{
  "dataset": "telephone keypad tones over noise or synthetic speech",
  "n_mels": 64,
  "hop_length": 160,
  "vocab_size": 20,
  "encoder_arch": "ecapa_tdnn",
  "encoder_stem": "single",
  "text_encoder_mlp_ratio": 4,
  "text_encoder_qk_norm": false,
  "learning_rate": 0.018,
  "momentum": 0.95,
  "nesterov": true,
  "max_grad_norm": 5.0,
  "batch_size": 256,
  "epochs": 47.2,
  "warmup_steps": 360
}
Rows from block 3 of the audio encoder, named by matrix and row number. Each number is 128 + 32 x the weight over its row's rms, rounded and kept within 0 to 255. All counts start at 0. Numbers have three digits each. After the name is the row's rms in percent of the matrix's.
# c10: first pointwise conv (encoder.blocks.3.c1.0.weight, 128x128x1), inputs 0-127
c10.0 106:202094129100141157088136138102162132181142113107109132077191182067144111129177122071088119177083066108080126100127097172097124087126143105122140156106089129123164141165196139099102126024140093101126164144143150167193115154193179124083136109115117131143091111130059113128153156153109142105087095102091112099139154110109142093129147137190143114165114162153132104094139082151129122156116
c10.1 104:119082126110102148167173136135147107146140157150126115126065150149137159141182160091192104108134148096125129106148135164142166118124105085128148149150092106082209133181126134122119164193090112143154126083116096124038119091090151160156102087100164170076181109163105114105126078125123123134116107176123115074113143134083095149081083163112122143220176135117116130156083113093147052168098
c10.2 093:192096122139143148175156104155095147147151115108113142101165125111096104179157145139141148139176121125175167119141156112158103153154172100113163139119124120117143118087134058151173155128174180137124116043145040123150114085139148143062128168069096163138162077118139133085156121141039090097143088169108152103164127092133133149170164110104103142048162143100140193129143166115140126100182
c10.3 120:176159151106137112114162210199133190109166127113127141163118129123101110144126118131090099137105196128113081174074092162189174142115097038139101073134125129139174110136122193136127127108135125126126096129108162140135111125069086099099111125142191171146078142146096138137130101140148150204105102096162151126095133154137105165128088163102110102126079057090080083148110121154165118187118
c10.4 098:059153147155156153134149143132141093150147133128173133088154120104168161129151136145053177085114087102120079114174127111108108158112092127098119161164111093181149075134132080207089121132175099144150151121147184123116109124083081120153151175132179169127089138115072134132121189077154174095165117123126135119162085110072128108140101159186117154084131084130142145093065150114114132203187
c10.5 090:159155101141109107102165123155112162119088135152113114090154071076135089087190136085132097096156134166143137143112156134124126065117177128099137169147105081097145149112144128098165106114090126149171106184166097102133087108137020116146076109151053156113147097122183099106112128092116108174127131126180140170190093054108127196135143114101124155121040156081131137123109163124109105135148
c10.6 098:067103139100161124158075183107101083086109141106096081105126189123176126168139120154141113132150133127156088109070127121123134151131179128132119068112143167074190098167171164118185139087132103095094147105144203152170149145080098096118145087113078099161099117151141125146104094109185156143090157200143101130136145136099096144133127132131104073151112067202112125093127121137070153067150
c10.7 093:104091141056124139107141137096131089157123101161140103175157135091111062133115102147118094162066088092140050144114113127112137114116125093133131149142137107117110135128182151144123116076087054139082205094104155143186205131176179146146076114157112135106192139115110128134116183100156137140117112123136109105147095112079117220163163154160107093114090130141104114120143132116133144111224
c10.8 097:176173159145138182147188142111100116100180101114069112086148128160125155109156134114115142078150065109136116103111158088109103175119062135149097066139182072135105110149121123083158148177109147083136166056121099155096088094129119088120146095126095082203113092115168195128143106139110129090111150137104112163117097122119081051132141144170114112136191113068104128095185137150124117151141
c10.9 097:211118106144118067140139091034154132111136128144125127133120203206102089102133139108123059142157167145106148147146196142175185118090091128130139138110109104182116127100133093102067085107129123126154114135120062125097119142208122134157117104095165164139145103100135073169128121139107153148115099111103161133114101133131114157102104170149081090164111152176106154156188135142193134098074
c10.10 097:180134121125148163142159151131119101201153150114110122130156123130110127117159137137149126129124145161152182117181144118184112110077099110054066110114102154122102117116178070133170115155114142158128141150090075130088118127093101117134203172158120108129080148108066124149104070121091101069112099152082131118169146104096141156076121145066097133071192100062138160045151122110100140114183
c10.11 110:129148123166162080145135124112135073080102122136069118113179145146143124183088102104138125121128112159117113085158146139128099112125102156140076155101148083172133154172120155141149139182123145120058121171123127100114077092129193072199096149108138113129147181137101077065113153211109114077092158100132098103168120097100140120147080074119081172163146140148170086136193093080122119077118
c10.12 102:120134149138099108106112167157101143062107122097119112084103109136116104131144105143156133157165167168160121169091095115122083084102185105148127079082145117133160074175135169104115129184150150089086181181163102114165134131156153118078126127141077138104088123156187120118129102084158152148126108105210049162093129133073135117151096074095170118140104184111212158152105173146110161086114
c10.13 097:129108118150156115113118110125074133104080094148132132140130104119136130129252157080172147196089104152084153185173107121038179104140089190109107170129097145058116151145106134117169100111115145052108121142120130140124141123122108128083135163113194079141168063085114137102142143137139115116159103180125099125159099133147077126167177126080142138180115173082138140150108125152146148114133
c10.14 098:220162134137105114190155140108120092128141104126082152138167142124117125143095166087166106167124142113162129185105127114220143147112123113122093132105186141088111118124129171080104121153169105143130110103137116129151192096131146165102100111075112101107128090150121164089125113157088095084116100166150130119070171168135104182170146079080147184144127148135179103124127162168067172115030
c10.15 099:158103132130108213132187135096121101131175182158090139152174119134067061088096131125106187181118147123125150092070111141108142109095123095141137078132147095228115099115102182098133102131138111156115103099181177099065088137071098147172176128167100129157135118104108138115090122126043120148095129106131149188074136115131100076100124114085110135125106148126101161132082121119115137104153
c10.16 100:148144096092121129146150167091098132078172129090119094112164106116140124105041111117076115129100107108182160112132138156143107150108100136111104054129144154172176154120177078121125138121094110128111106128161209133095195150105086082146032112129112110104164113117062102167097126164165126091133128098048128075111087154127127184158092114099160096194130159135145120159127122121118160125173
c10.17 090:169172133139148153181102091153126093152140130153147080155170106121107118102127143129171149086079097023150118175129169113147209176089105094138111149125157145091109086223123113123145159089132071156155136124074139138147186139143164129159140151170116140177097087123089121124154145151077142156159106076111150087104104083106140118145085198129106166120149120143126143111120162148206137114129
c10.18 108:057100128111127120127128110136150141141064143176115118159140188133121117116114170124183113148067120137158157110124144116158131049106122110109118140112123125142143089044162042162121187176136110146155132115090010142192129128140133145154116125101112100102118152125184082135158201088055147144146114112156129190148150156140171105158110168135125136123133172127133113089084091133120120106168
c10.19 100:120071157150141182171091161136117101137118120118170120142090133135109099112065124154082168115112144086159123188150150108134107133140129137097125163118136165117095175175138100159122183126117113134104096138148146107153205076131130109168130071144123142102131173147097133111103189215090109153165076209114082148109157086167121077112101136131152161055137110075175145098178127161194150120109
c10.20 095:171162105182103118136135134128104101096165152105155083116170090130136167124213107139164122122096131135096123116132105081095182119154110188111128131137115166084136147130131122120177186130149146207103058135114139150133146128169157116121144201120087103131109109121078193087064127153150159105152103124154176123082160135126129156115209150094165103106083157137092125101101086156102119062199
c10.21 099:113105130156147114167093120130140126135178131162165131130158117136060130127112123135140111132067084078167091097093093140113138074139158119062085155091104132140135154131140139126148136115164051154151176124139153175158131167147153113120126073130031141088131119123064116134165155117185183163088137104141123140193161143104163132118112152155101185103091159115112114080077049154135161194176
c10.22 104:095109091102127103151150106139115116094153149134100130094168105180155116161137098157122167132164094106118105125113114148162145158129143091162175102119119165110159087168101137110174144132139140166124139127184143170108095117141058123137114152161141043167139216216119066140104140189140119118102112114153122149081092134085083077120110133146137229104158158079100129074113069140113179134160
c10.23 103:119188152103133135129191119120158124150102140125145114156123148139137144128134098098075119150106109121111147153115168167214106135148188158088140225140105120039116073119158075143076086142101156078110122151145171112137112150149129076145120129146090130122174108137173109061171133179153117134121135093100162107107174095134095116131052108196131065165102130095161164123125101148122144142067
c10.24 101:144180110144141111118154136132094130100158126103111156130102114161158108145177158135107108207090119093102184122185105101131117187106073121094113180139124134006094101160175114114118119109129137146155212138080132170057078103121145137112152102100097107146202147114168083173153059136075110128177111123176130118122147135099135101150102130104121118131139135190113153103106153138117168161111
c10.25 102:128177161079134135108125084117127095106135158181164120103103150159119137099131158108147128129186146084137164135153105163083176179133131133104110144113122138113198106122077143165189174090124039133134127130104149090149117108104104139122152130128123084117169128161044189114037157112108112151177107129111124094112095115079158179145194157141106173199135098157140121081099084098158136154160
c10.26 087:197138122095175135065137150136069111157181152064131099132077136078119139125183123146075124144124186158120148091125111138163135159179176074107105141158066092111082109157120137112128148172117131064144134127119096136133118084094119167145219158119198130080158109172073143114170140151088117085162107123142107150124108140094123154099147103140126106158101138094073137179144097163081121158082
c10.27 116:176098105081146114096120075123144079111110125103097124141098168086095103135132111121171129128161131081093134179150090108131117154097119169130135044146115116120121128136114095124055081163183132107180106149144172100155047109155099143159107160165125117087150145125158113134110151130108102134102173092139000126152105116118118178174141101129095126188143098167063116119153156118152169180155
c10.28 096:196131181148103119149126116121038125152108114171098150143056130095123130121048084105143156195123129139177143153156099099116108125141118077124134111134155177112083086149109134136019182126167102156122117100116174139145180159167120092120108121119170132154108098120127109126088155194124123178119089151106153155133086133113151156197098077108146125040125114122113125116124105120088115105162
c10.29 096:069093099152138158113093147132134149105063147082131115124079100128089138112176123125146114148131198124104124144106143140065111113113144151161160130155131101135165152161093162132224083103108178103087140169105193094123092136182132096108127114151160096100131053101149172104040130156117132127113157189154098117133106160162083129146106158147171119183130196207113124137147135146158136170127
c10.30 101:113162112151102182137137193114164113156056104151114120119148085150143135136161165131136118090123076147079154127171100101132128019127189102146151152119091001146174148147135172106154154130056197115138102118129081178079120113124132133165089105146057105138130094161146162146201163115107132155120124084118104156132134112150134097107117163138120125116115164137113112125109103131100122088126
c10.31 110:126082099106185172116119059170140089096134098127084147135144104183089136107157169122182120124170155119090113171118092074141107075205108121149180110148081132118134102109096146092090152099102139192089143139126125143101121137139098090098178107106100076123179184167048112104106148185135098086156113127093118111166149119098094124117104168152160129103096105142101142090133078122074198121126
c10.32 104:131129124174076169174180122101108120170142132134140095075095179098097133152032101151183140134082135135135143133144108102111149101140148183163121057122165190133109103152095082143131155151095138110108084115107164137116182092112165149148149106187079125135146100115151150130086114136126098151087197090064128114057122154147155088108137161158104077173117167161133115144099174057155123130145
c10.33 099:185143115121107097162075123081155127140110167098176126128136131118189092105106122148176124174106189152114145175143095182136143126115114119099087186104189132117075087050119044153106183130109100083103129156124098147119149099160139109104139124121137095127084083091100168105053117088083150195138116143111121149101089176196122095115171127135117098137105134142133081090130127187146092137101
c10.34 123:140149080125153111125129181177061138136155104115146109132101092082132079098123101152141122116183154128099117119114128121126111131094162102082108065105137066225153139190128150114072111194124154114096124152104138145088136160112103109084139108075078144060144078153132180116104078165212159145124130086192102112130119133090135164117140088085108121098152133118141122193150104095101126131077
c10.35 095:124152178153099127130092121141119092157118146095073080160109140115112096065125106100095154171134073155137132125083092116138067141106118107090143080113112137104147045137118104055168084139104100152098132255156169142091097145109111091153148110210071100155121123103113136129111176126144103094114103084130079085119088136128140156131162100119169138123088184129139092155146122096122132143075
c10.36 094:223135125139163198141119079120113189114157152157115162104156142111159125147139150101135105111088099166108062119138166174164075179096111218123080078152132107117092108148120147149110128114107177124112133168100130083172034123083105126114127139102207109105127145099058187130155158078099103126152085121118122122102157140111093132147147122147113085101180110112145160129152109127092121109157
c10.37 099:135130160150103129163140156097123141127111091141142107126085109121094123150138098160152092072180109186131000102135126123159165085134142104102121163105172116148142108172149120200201159184116147147179115143141167089123152113164142149118142078109079133102100165072154124108142109151173095135147142125128069106090170145131107074125147136105123147121103146174167144126111152116159138175095
c10.38 108:172118118144091168105119161119093163148118134148138097125135094061107090146172097154123121131141173216134028165105144123152134212151071079110193136134085089139125123056117066139122114198155149130109092104134027131189125155194130137120082100138136162147117118157156129119107198112114150118129105149092123133159138089109102128110129151133127119120110099123085154112159120113145140093138
c10.39 098:152129126137112122197141138157149103122197103123141113153117092133149144127129159137136092076049090068138139116184139119135061225114103126140121098142100134149102101105126102218143151160077153146165159165082082140094103189160108170114136129113150126136095076165168125147122067100142117167104078077136127098155128105141135140124172111159088073102157066148153115113128124177141138084078
c10.40 090:090158103142113151147091141090153195128117129107074153183100110078073134123138141137160109136099044150138084119104134111168131106140109091166195049136157123099111158132114115166073111163125131125129147153143125112185146071116119086181133124154097085173139124116137075118047135088094151140153090126151110166112079142134150130116069116082181124167149151198125067122169085147152159141163
c10.41 102:193141112096116112093159133141144135160125102127138132108079121091129077113142139127153062113184204131092068068110137091147122126120155067114128128109119125154178107156135096185180141098090108150165140120081128087049177130136214074140082128141184118134105159134101166137111025108068131105153109123127122096144150104137098202135101139099124173157128119143157148135089134099118151126132
c10.42 084:086141166125111113141094142125126112137095163132130180131129067178130132145143077093125149157199127143125175159137084119161161095113199131137117170140114141110148076118092127106144125163126095086127066080120106144110192115170144160081146133212083143124169073138073162128115004102126140114133101125149070138150167170096152139132105115142117134120118177169179143106116158184096108113150
c10.43 097:134136121169107219099136095211109162132103161106158075144084121090093154096146110142154214144115107143113182141156164078162130109159150128133148133100072103082115090129122102164166149117071103087154152120135141097130080062101096140138133169136087100081058154160100161101195175151107112120180096148148102117185140099092157097092143146158117120114127119091174174149142149124141152130149
c10.44 093:066141139133125102186174128186162096131095075126125130114101158108123140162111085170133103144188127151117130079134127112140162118124255121142098129088136124119159128077095160077141164161166146091141169066101120147109149116147088109052135135089084096104148132104054114147132062131118160093139138098138121184112148113151147097121163137092150067125103183121106183139130107138146112111114
c10.45 104:190122122151134167074195106091144168137217101127075132117096111121106125086175131107057136159148077152105142161084097144157091182193083085068158164158161091144121129145083117100102159104154154095144158111169107126141116093158128140142139051131148128143178220135100117088136136122185136112118125166078154138131085153104103169119115177117095117126170087147131130143139127109125155128099
c10.46 099:096167102098114103088080158179169164166071139162163123157148089132170097113174129133092089142130182176110043124111102138129168085167111129146111172114153191150157048108093082149126171134115161158178133128152151111182136149112137118117131080130106120075089088133183103137132127131086133119111082129046109143148126113142153046119130136140167152127176074161121091136104154104161105093133
c10.47 106:086110127132123169110127123125129151231105109130115115128123081134134136126110192152155116163090088040150127148136122130193098092108130134110178125149105158099128094091116161181121067046137097098154148118088200083189140120123154167138088159135119117156112078142083134111113176115158097125154103160125129157174113170105120159156160146093057124094161080171116134130183107118169131084164
c10.48 102:114141122144129154080154046148125134178154093116130102113158084123125178124161141100133145085218153170160096091095185120194113084193119124092103134108176145102114068194095175103136125161141143142136145150079164109145138116116132140077098071134124136168078124116164170111099147121143051113112145095162140086166133089144132157080131128067143096106057132081162122104102146130114096129107
c10.49 108:133099144163103164113141214111152150092162111115139133182119070113123135134153165077174143146136220136127104153106083124111101100193150160098130178085085107096133117203164071162113105108119168149108149108146169098187095171152167153155150101086137109113136131165115149161204088120158163113128126133083119159088153137123116124173134145118062069167145100122163159125073117131157166111148
c10.50 093:155123112139102123100096129129177118120095118104131103086143098095085093092113086148125091180094106175182107155117100117135155183110042123089143101157142142145085075118119121097089186126126144202148106103104156076132154146106128166142094163160080150141113109169139097145120165148097156186146145118124038140185164103090078064145117116108113129190099071187116171149096135149130123135173
c10.51 096:179107134179161101172146146071125080166211088122113105099122148114113098103124182120108088040092123100173189139163167104111137136113163138116125116121152136145136147153107166103108121037113158095105132128108180098034102150155053103071135082121147094124118126130146112142141089088147131087161074081191110169130123168138150139146120098147103111093159139138117136157101120141100084153115
c10.52 097:077136086134133143190135147150113091113039124095156106109107118106085085076200113120104125122176201154102192109129170164101088108138181128088084111171103117148103108109134092148103139129106092141123142129176117183105162188107115113103096108074163131153133139161088166127135069072122112191121065105146148105047134132144117193153126113148145133132091186109124116128119120130112151155166
c10.53 114:099156092112095219140127100171130091157115111090099109131140091196162084151145166148098113109180098119106080109123197128130160093145115170157144091145117165127121144109085142145071118154159172115124104139053160125123149167133163134143071142085127080126100098137090108153200087121221159121135155085172123169111111127159115077108119159184104114112162129160143134162126113142101049122133
c10.54 090:066140159049132107122138142139110162147105084117089077178141101079111106158154136146104124162122178138091115132129117119124163110123080134128123134202123146071118074107161128131177156133103173160106143080118088077126144125091099171181130053156151152070178068139181129097101161093166091102117162141079130114185154131113131110172158108153093116097125101072193158088137139119114183111109
c10.55 097:197138069139067140154141143162121125201166105091140091094169137150163116124125071141141151116123101110115108123156173147129165231114090060179146145123097115112084082122137090107113161089092138120150135152120063122114155200128140137132158132142205131172078090139102093093163176057144129135155166119119066147173141136122138117081105135153102127102090123173117112153156115142078150131131
c10.56 099:102120111137131115161124185176117144142145120120128090107095107082088139096086108178133099180136139100132202137099110132097148130115136175105148099110159147117079171130148113172067080114146115135173164116103141081094141147115093103181092160152178101078166135179062145113107123077192139145106110121173119159151126131145127154119162092140102045141060062126175110204124076132152150083132
c10.57 112:161162095142135161105114130097085118116187131124132122146102131178126074099161098114208100109141127157140108151146158093159119199183076113111115087143125132116138063149136110183098133184063177084165101134128181112144040106098110113095133163148118122138095093110145093168153112142184078173149129165123175086156115135100136140101158157106141096090129152120120134084125151124023149167133
c10.58 097:173141076135164130153158137142131109115171096108101129084087081051051157148150123145149157128136162127061115180174120180114093143121138132127096171184145093148112105168170093112173122103050124112147121109121164139172046124149166188052117138147103194143144145110170171115182140161170068160140125129135170106095118122162119135120130140125173117142117139077102160120147142089111111130168
c10.59 101:176151139189133146135070172122110109112114141115102187089181096091086085135036128162131105171096175128143102141163102107062150125122140111129176110126171125131114124172134096156091180083124163140130105164107184155195160138100152130163144157112138088110092137059156136155105124153129134121137103071116131059134183098137099069114147106120194135202097141145112107143132172123157080126103
c10.60 094:088079077141153153164129157141121099141083194185164098089084124095092103118155141174134140160152125129106134143148100156124028133107153080148131118166087135124185100100159110114130088113092145132081127142114070078125154185092141122172149115109168096136160101129103085172167148124115089185132066133104136096152134132177193195072146143110163070114131154149158126131095166124122180094124
c10.61 092:098132153100154138140105171135152107147135116097147054087087090107154082161143089134117039158139142215148226108131143114112128079155243173129100115108142142106123156099149073086121118132108119098122124131124147129075143107128159131102127147144085086124110111162095158133144063107131100143167141109126102138174175138099107165091163122159177159165111198144131137112116105139078116149086
c10.62 106:179110089126157146146142147170118171121217133087162090148117107130099084104104133136173107067083137066112181131091137142128142168128165163110100095138106057146153145140123107164106139051129174127162144143111156158107163079120118110162112157113153146081168156109107140147110089136154143110202095130170144156126099200154088059137135063129093094099107170083133102125158113129149057133098
c10.63 091:146149123096103165121160212087143139144157131123131133166125142058157112108134099158201057121144162161104124073112141124112144148120236113145115111168144189143151163110100136124119146113125102138182079150095081134093114160080151106146100097120081109128110108131038121103122083113113093119099101142075149132182117146171155185139180144118186138111139134126114076098089135128096133181087
c10.64 090:086138103131144122162114152180106157105101107111149137088089122130162087070131157131137085137138174119149205110167144119187173069073182138090127111133074101184107108135137091107065152159149098162115108172140119136130117129118105099105164189109126164177145093091084116140139046125080137121176146151128146131114148062129179097086123140075131111107148235144095112134151145136136146125168
c10.65 108:155075124175149205109223125129139153126174100111106125105111134083129158115138142173123137064155136122101023178114140149133127146218116088131079142078135137160099129109108155090116116121122145141114177123104107111138135151106114160186129137174160153120111120114134122149148122123161127110122168129179140150126149133176076157079075127150152118092166176119141155071090068180158070165105
c10.66 103:183176166173130066132122118132095170098065144116162147140091064148117153116102110142158096126107149105091140127117164123103076125143091164075082092137088196133193178117140117157113152121125101116102128106134142172079158174091132139093134123130128113142149122069169153130117135176172050158137172133180074204111115176121124122090077099095117086055125129150129154079144138108126153129167
c10.67 094:131177067105126137117132150092100116097149141171085060150102160069110138106107142101096103135115108130226166066184153132124122139088097070142136153127103185175139159110155053140131183144125083114154134112124106114069141163057153149111061100085122110150135157133108110163130127095080199110114168116157112149126162086090128098159089157166115141161126153136103200135129115157115144108151
c10.68 105:057130130113099095192102146125107119112119117135122129129116150195104114114132148111110178182190159152166106121104079060145144109168135088144084159107159083115105091106110196133103121160118129136155133085109129111106137111149139154156178151094031160085148076110095138134129126095083204156153106189176117040114099108121126124147153116131167186112170167132111159083125140114149175151137
c10.69 104:119140114105183141189087160117113110089137135106115094125116132107121140135172075151130170130093143119163087122119108120125124110137126131091085128174127058176106082114119116097151176155145114122153099144153148139163107154149092113102119096070059094071045164165089124113119096122128159084129115136170161179145190102155200107108170138112084123079130174136084073173091154148129133119227
c10.70 085:187196136098150136145124119051156126096197106127116108105124140146128128149164094118130068123085084103139181043149104099136174186146144175181087124154089129146098196090096100160127150088113189142109135120144116111084153129141126137147123091092087115128189114106122160149197105124129158134097104111135130153113102149103153063175115164136131118102043095095142112085128151078126157111164
c10.71 095:119113118138156119143104174119131125142102110099142153161133170130106123144084147152187155093200146160098113125094065122177069112150127066192088142160108084091139094138138142163128097165166151132133155128101134090119153125100165131151128173119090173112109125151095105118099029140197137144067168151107131156098125142129071180093078210093191160149118106178102110123113141153132132174167
c10.72 106:079076127119094111140103148160113169103146095102164139086135169113097069104081154123098084125071137113132174151072115211113111120138148090201118121149141133211097116130111100086158147109091112128093137139111203119116093113132129146106137133120108092068166150100128163117185139117152141103122148070133096189122160132106171124158154091101124145196207167126064094185121102113120117115129
c10.73 102:064143152139108088122150129130134138160107110140070190196149143216174101134151135100155131132130125128130146152194138093139163126105158123128145133155126124165053108133157155136110083124099203086145144148126141120149123078131134175164091069156094179139104123089123126114155139152143067116078141127102118103130079107177075130110068116132139098111193125169140189176125179155059133162082
c10.74 111:165105116181104145145131143112127115115164105174138088119108117147122058147148152150087115133137101126115196122129155087110095055166115137187099083143153115079131151120136119106120105131111084144229182118195090084095113090133135100096191130150175089147071098129105159103089121160184086097148167141119166138160108144128093114080179104156128115165130099070108186096156114127151114100185
c10.75 108:136175145101145142113079177142132120107086134136099138165106077102114124092115137107103094162133154111114022130157075103164156135154136076181158151114124133108129114147183138124205152119148119081124164117056135136141140066132088127112062091133125208105169103151159117139126124130127120102114122163205157137111180085133143168129123117108151125112111196139128151182063191076109084135130
c10.76 091:198132122180175112098122093154146138141134117173118159147110183049129157113108157080154121183164089107156122183124123131134090151179074147144105129153139119125110108148127104102098141117153141191134174127124066108088150115125135136097154184153137091095139114045129112086180087112131132092106028119160162125138139166050130067144159152124143169173083138143143131154128113121112168128189
c10.77 106:115097101201128181162114109134114105070141107135122114116114098121112184138143055162118156166134084157146133155225112090145139155088136080103125117145074139198129089085135051101122122110124106131111135157190171128109085107116140092114152095181057166091100074145110163104083127140158143101121156127098126111115155096129123112117151125159147175164103089060070127174156113104152107155092
c10.78 091:131124177142111136136076122085134136101087108156180105140187093106140107134119164149133099098103161119174144156199163089194187108141173167152151138127154148155137161153175167137059064135116184115156086066092144125082155097108119153121124105098103126154153121055137124094150158143151088141132098105163116148101060096123118084069103131128093101096167122065189172154115123135154108101080
c10.79 095:156097118158069102150143102155144104127136098091110184089130130144124153153107106148098130118094141117127132144162144071176123153167145117149127122139088162131150092137135179170196151084116167090112140094082116111089191158123154141068126130154140132135110089084113105109158013164125127134130074116088118112134082131114146126125070238074163106122077161185139087134131112086073117151144
c10.80 098:129171112111152185087103095118158120154123158149123101241041099086112144105108067124107208154087137126158122185188103051139143160097121142158138132112124136140098130126100179142107093106146140076151173133068142108133138155113123130143144101092162137080144149121149159183144113125098164107110142144154187067106138154145165096090094167133135118097146142142129156144111146138131219153114
c10.81 109:162086135126208104144117120122108159096155118147095180177137151134058179076075053113126148095110156080077118155134096077136135077108130104071198114087149143126129201143159135085113123095131091140152083162087114134157118061130150175113096186113167110182132166100114168107115100101117138136108104090152171141142163164159145103141135117158114147151076102119118105114079073154117100128109
c10.82 098:134108191122071204126149096099101140148144165113162137109080076176122150121194096187112098161133116126147067132077107148137125166138119109143163152051142137128107127129122142065121183128127155150132079112094184094137115076095144069087154100123110142100102133107160132147113157134116138078169078123145148115147168096168125155074177080099074084119135066191091116113122139141156170169110
c10.83 102:063141146113143129161131162094117114161075120119133167164159136154122128128162142126172148097189186139150175140171126045110160084134153133093028142095107074124131119124151091164140114114125093164161192141074120071143114175110143084140123152086054069073151095114122132111170118084151122081152134089125143155130140171180109092137139097130122116111133184129166156157117132097063099136144
c10.84 092:091119176138127142158093148110104128129052139138055116120112098069150129157118121201096104118220141143117121119146163101166132053138095122164144139113119149159109127140135129136199120151133108092120114109122036177191167079127129124205113148123092091161140116136108132142192133154080168094098117129110131105103101130143124146079096137065181179134173144143092105105136181166141106110154
c10.85 102:190117120080112098091130100099157123128176109146221104131150189126152077153112218124158114127114131076196133106064051132091048132150170110103113109183125159120121099156165131095150174140160126101155104067147098158150125138137118173097127174100154104139135099140108110089095070153122171079121131145132124119109156117125118134102119108171093138093117124145081141105144144152164162057145
c10.86 105:142131103109134140117204115063125140143084090123126179064070141038116138115087088114118128120165117140191107146151113117133112131137120115170134157092130213097129173112185049144100139129094128179080176163128124225148093183104154116103146162192166115159129136086156094123075134157115160100160129145146112167131129137153143072109085110147114099123129126089123129142167161126110140108150
c10.87 097:084131105168139129204160124098154111154082110145099065173115098146147099094097145122123121135151127161116115134063140112128139080180157171190155165145130152116115138140083089157109146102140112077122125130092143138114110116155110089103123142114089154087139112138155152150204165135089132104166148150101093117074054136162115155088109198106166138160093189187097044100118188124103073146160
c10.88 096:149154116112118143096159215150072159101176114161136144110088080120119091178158162068115109187044131097098065145147115090126122164194117121109120128146101092108127133080152132126172179103126115099091147207091128157184105108121174152166169120151087118138135160100140171160082125142114139149115088092132142156109151145116105129093073094059127065122120096139079094121103162092137135105126
c10.89 098:173169102125140122146132159118118180167151138203104166191093116063144089182095128079140132087116132134123121143073158153164137161120132202126147143125145109121134158164122073143089087120121163063177127095120110143159122076126158151163107072141122131095099111114089104077127160069089164122111134075125134135153093176131132184113116173132105122160081143148168156115057177085192118095099
c10.90 104:102122113179171113186109119075088118134160156168101081099131148148110132125165122129089125119124144107129097096158092166093166125107148219096090136109142129103097093134162105123201106128101164134142152078167107128111103169107199147107117069149149139133142119119077091110101138130131133114159077156207153075153171131128097150111048163094117100114059148153060106147092135143114079103184
c10.91 114:183127172150114195143132140134105097143148138135106097096143127079113112103152101099141136128163141122147103161110139154134155101156064162130096135129087156185177113086130142118078191089089233134132153178181143194166096225134132153089161106090154181127124093079105124132150138066141125086089129105181149099102110085127133124125087130102163148159152079128152110148132085137084117107167
c10.92 090:163155158074161129180133125118121184122116129097117088100064100163142152155170174143114123147154111104171164120142116160148106177045182129092112136168140146156149063124091048200165155125152120087129144105123071181122130092135112151103152133103151116115136127117052107121182090088070120109103191127098095117159157122128119098054094114099137110146138129163138096136075096181150119133101
c10.93 097:155179133137149072151160184075182081158199107102087147164061135164166102118087093133162104086089124081141184117146106197108165152111112113148150180131106093096101126164107125121109191136192095080126155139086097172115174157116135127098086136151164124121128144134120141140172150102052174088141105159120098113069125097127165159126146136142126102101122103103119108140075087159125079165108
c10.94 105:167137165162108123131122092120069173137162106135125107155146152162151168126123174110102168087122130104137086100059133091181086194124040141132138119120112145123122069079096217120121117143152152098136132214112112136166090196113096121158057099111148084142128123118113126154135204073118085104112096103129136115165141098095100193103094102125123115124152061140103128135117126149159132102094
c10.95 099:099173101172100114126110111102117099162134130093143101120067068132107083153086082146142151130127067140131069137084160151141154119193139131134112147103110132074156145205120112109106050159123168146089156122113151197148101139124145181123141129172138159125106077139136138215100110101111172095136148134147123181144074161133139101083060166176111164170155126137182161091143150114133090142182
c10.96 105:107134068201119159137137131134097169187070177152089120142159110121085147081113086119081118128119118108091112166170159140130125122209134070132124124084087147122136134093166147100150140148166162183170174095147094067134214130121145145119125172103103088164092085101126137147102158113136163166122125099141147098127146139138120167167091138150121051139127224113122140144093148105095186118165
c10.97 103:143121116153138110094122106154121161114135105092196119124137108105124123107110133116093104154175147085097073156129141138126109187185129198155128086093132089123157137152126158162143089108150169148121144099159157133072092216085154123132059109084205148207170080108121174133141133153137097097143126098136158139150076154112116103173078136142115114149150094102131119093076148150093096025136
c10.98 098:161135164116115175176126089118157162126136113154162097158125065153148171164070095082145091088104196129103131184132100160122198129149160162087110154130065100120120143138118094117136119137141172134221123136128163114150110127106136134087117083149150128121085157112107090196167143170085096165114104164157082088056117155147130150171137172079159131209112055143135136111133130108140144115145
c10.99 106:150134067110078136076112179134171114164142147155092134144104139082123080138114156147144070116112113086139142140104125072164116116106176168137146111129078106136107143130205092140133149155073136107147115135139183122114171156120134085055120085095117148113129138141214178182123133126096150091143129117110138098150097029189107103099174144042112113086107111122119131094136119069113174152149
c10.100 109:176135139099079137153101150135121167107181153154140092147118121182117138136128152119167178116253177149083049105089122103166144130139105165048099152098108152091128138143131129099100063133127116138122133101107150107177129112096168069116102104088118141127108100112130139123155103112122115156129151126103100153143143077126140118104093167075188180135087085159080115114100130146032107150090
c10.101 108:127084169123099153091139075096125100163144129143196106132117188133141094162146168072096117111102129171090115102112134149109103144186124147118115084205140181084114151104078063135122164163169122191118115109063202192118124185125109120110184150149131130114105063155137118096162150163111097110160108094176131143143070064139115160122147095108134140118128151124103128151154194122105167118094
c10.102 093:102128150074120120084117105132133055175174096089144076104140143138060119090051126118151131179160153195129116138118130147105128194147061134172128123163152123184096130098145111146154121147113146092180141154139157125116122121202084143120088146119149154141099078090097132118100126148166096102060170095155112136085137196122125154114168186162126147155122135215086082114151146138162112149132
c10.103 104:111084176113142127119131146068185114149100150141086186133143091144103120134176110142131157173142135117086111144117157122136047165077168098115132166117151129127138177145127064116065134091142096048135140113118123127080166089118152134146123144116097157132119190047130135099119139188118107142108108118111155195092133076086080082149112174113132149134159166094159131187121215146149144077137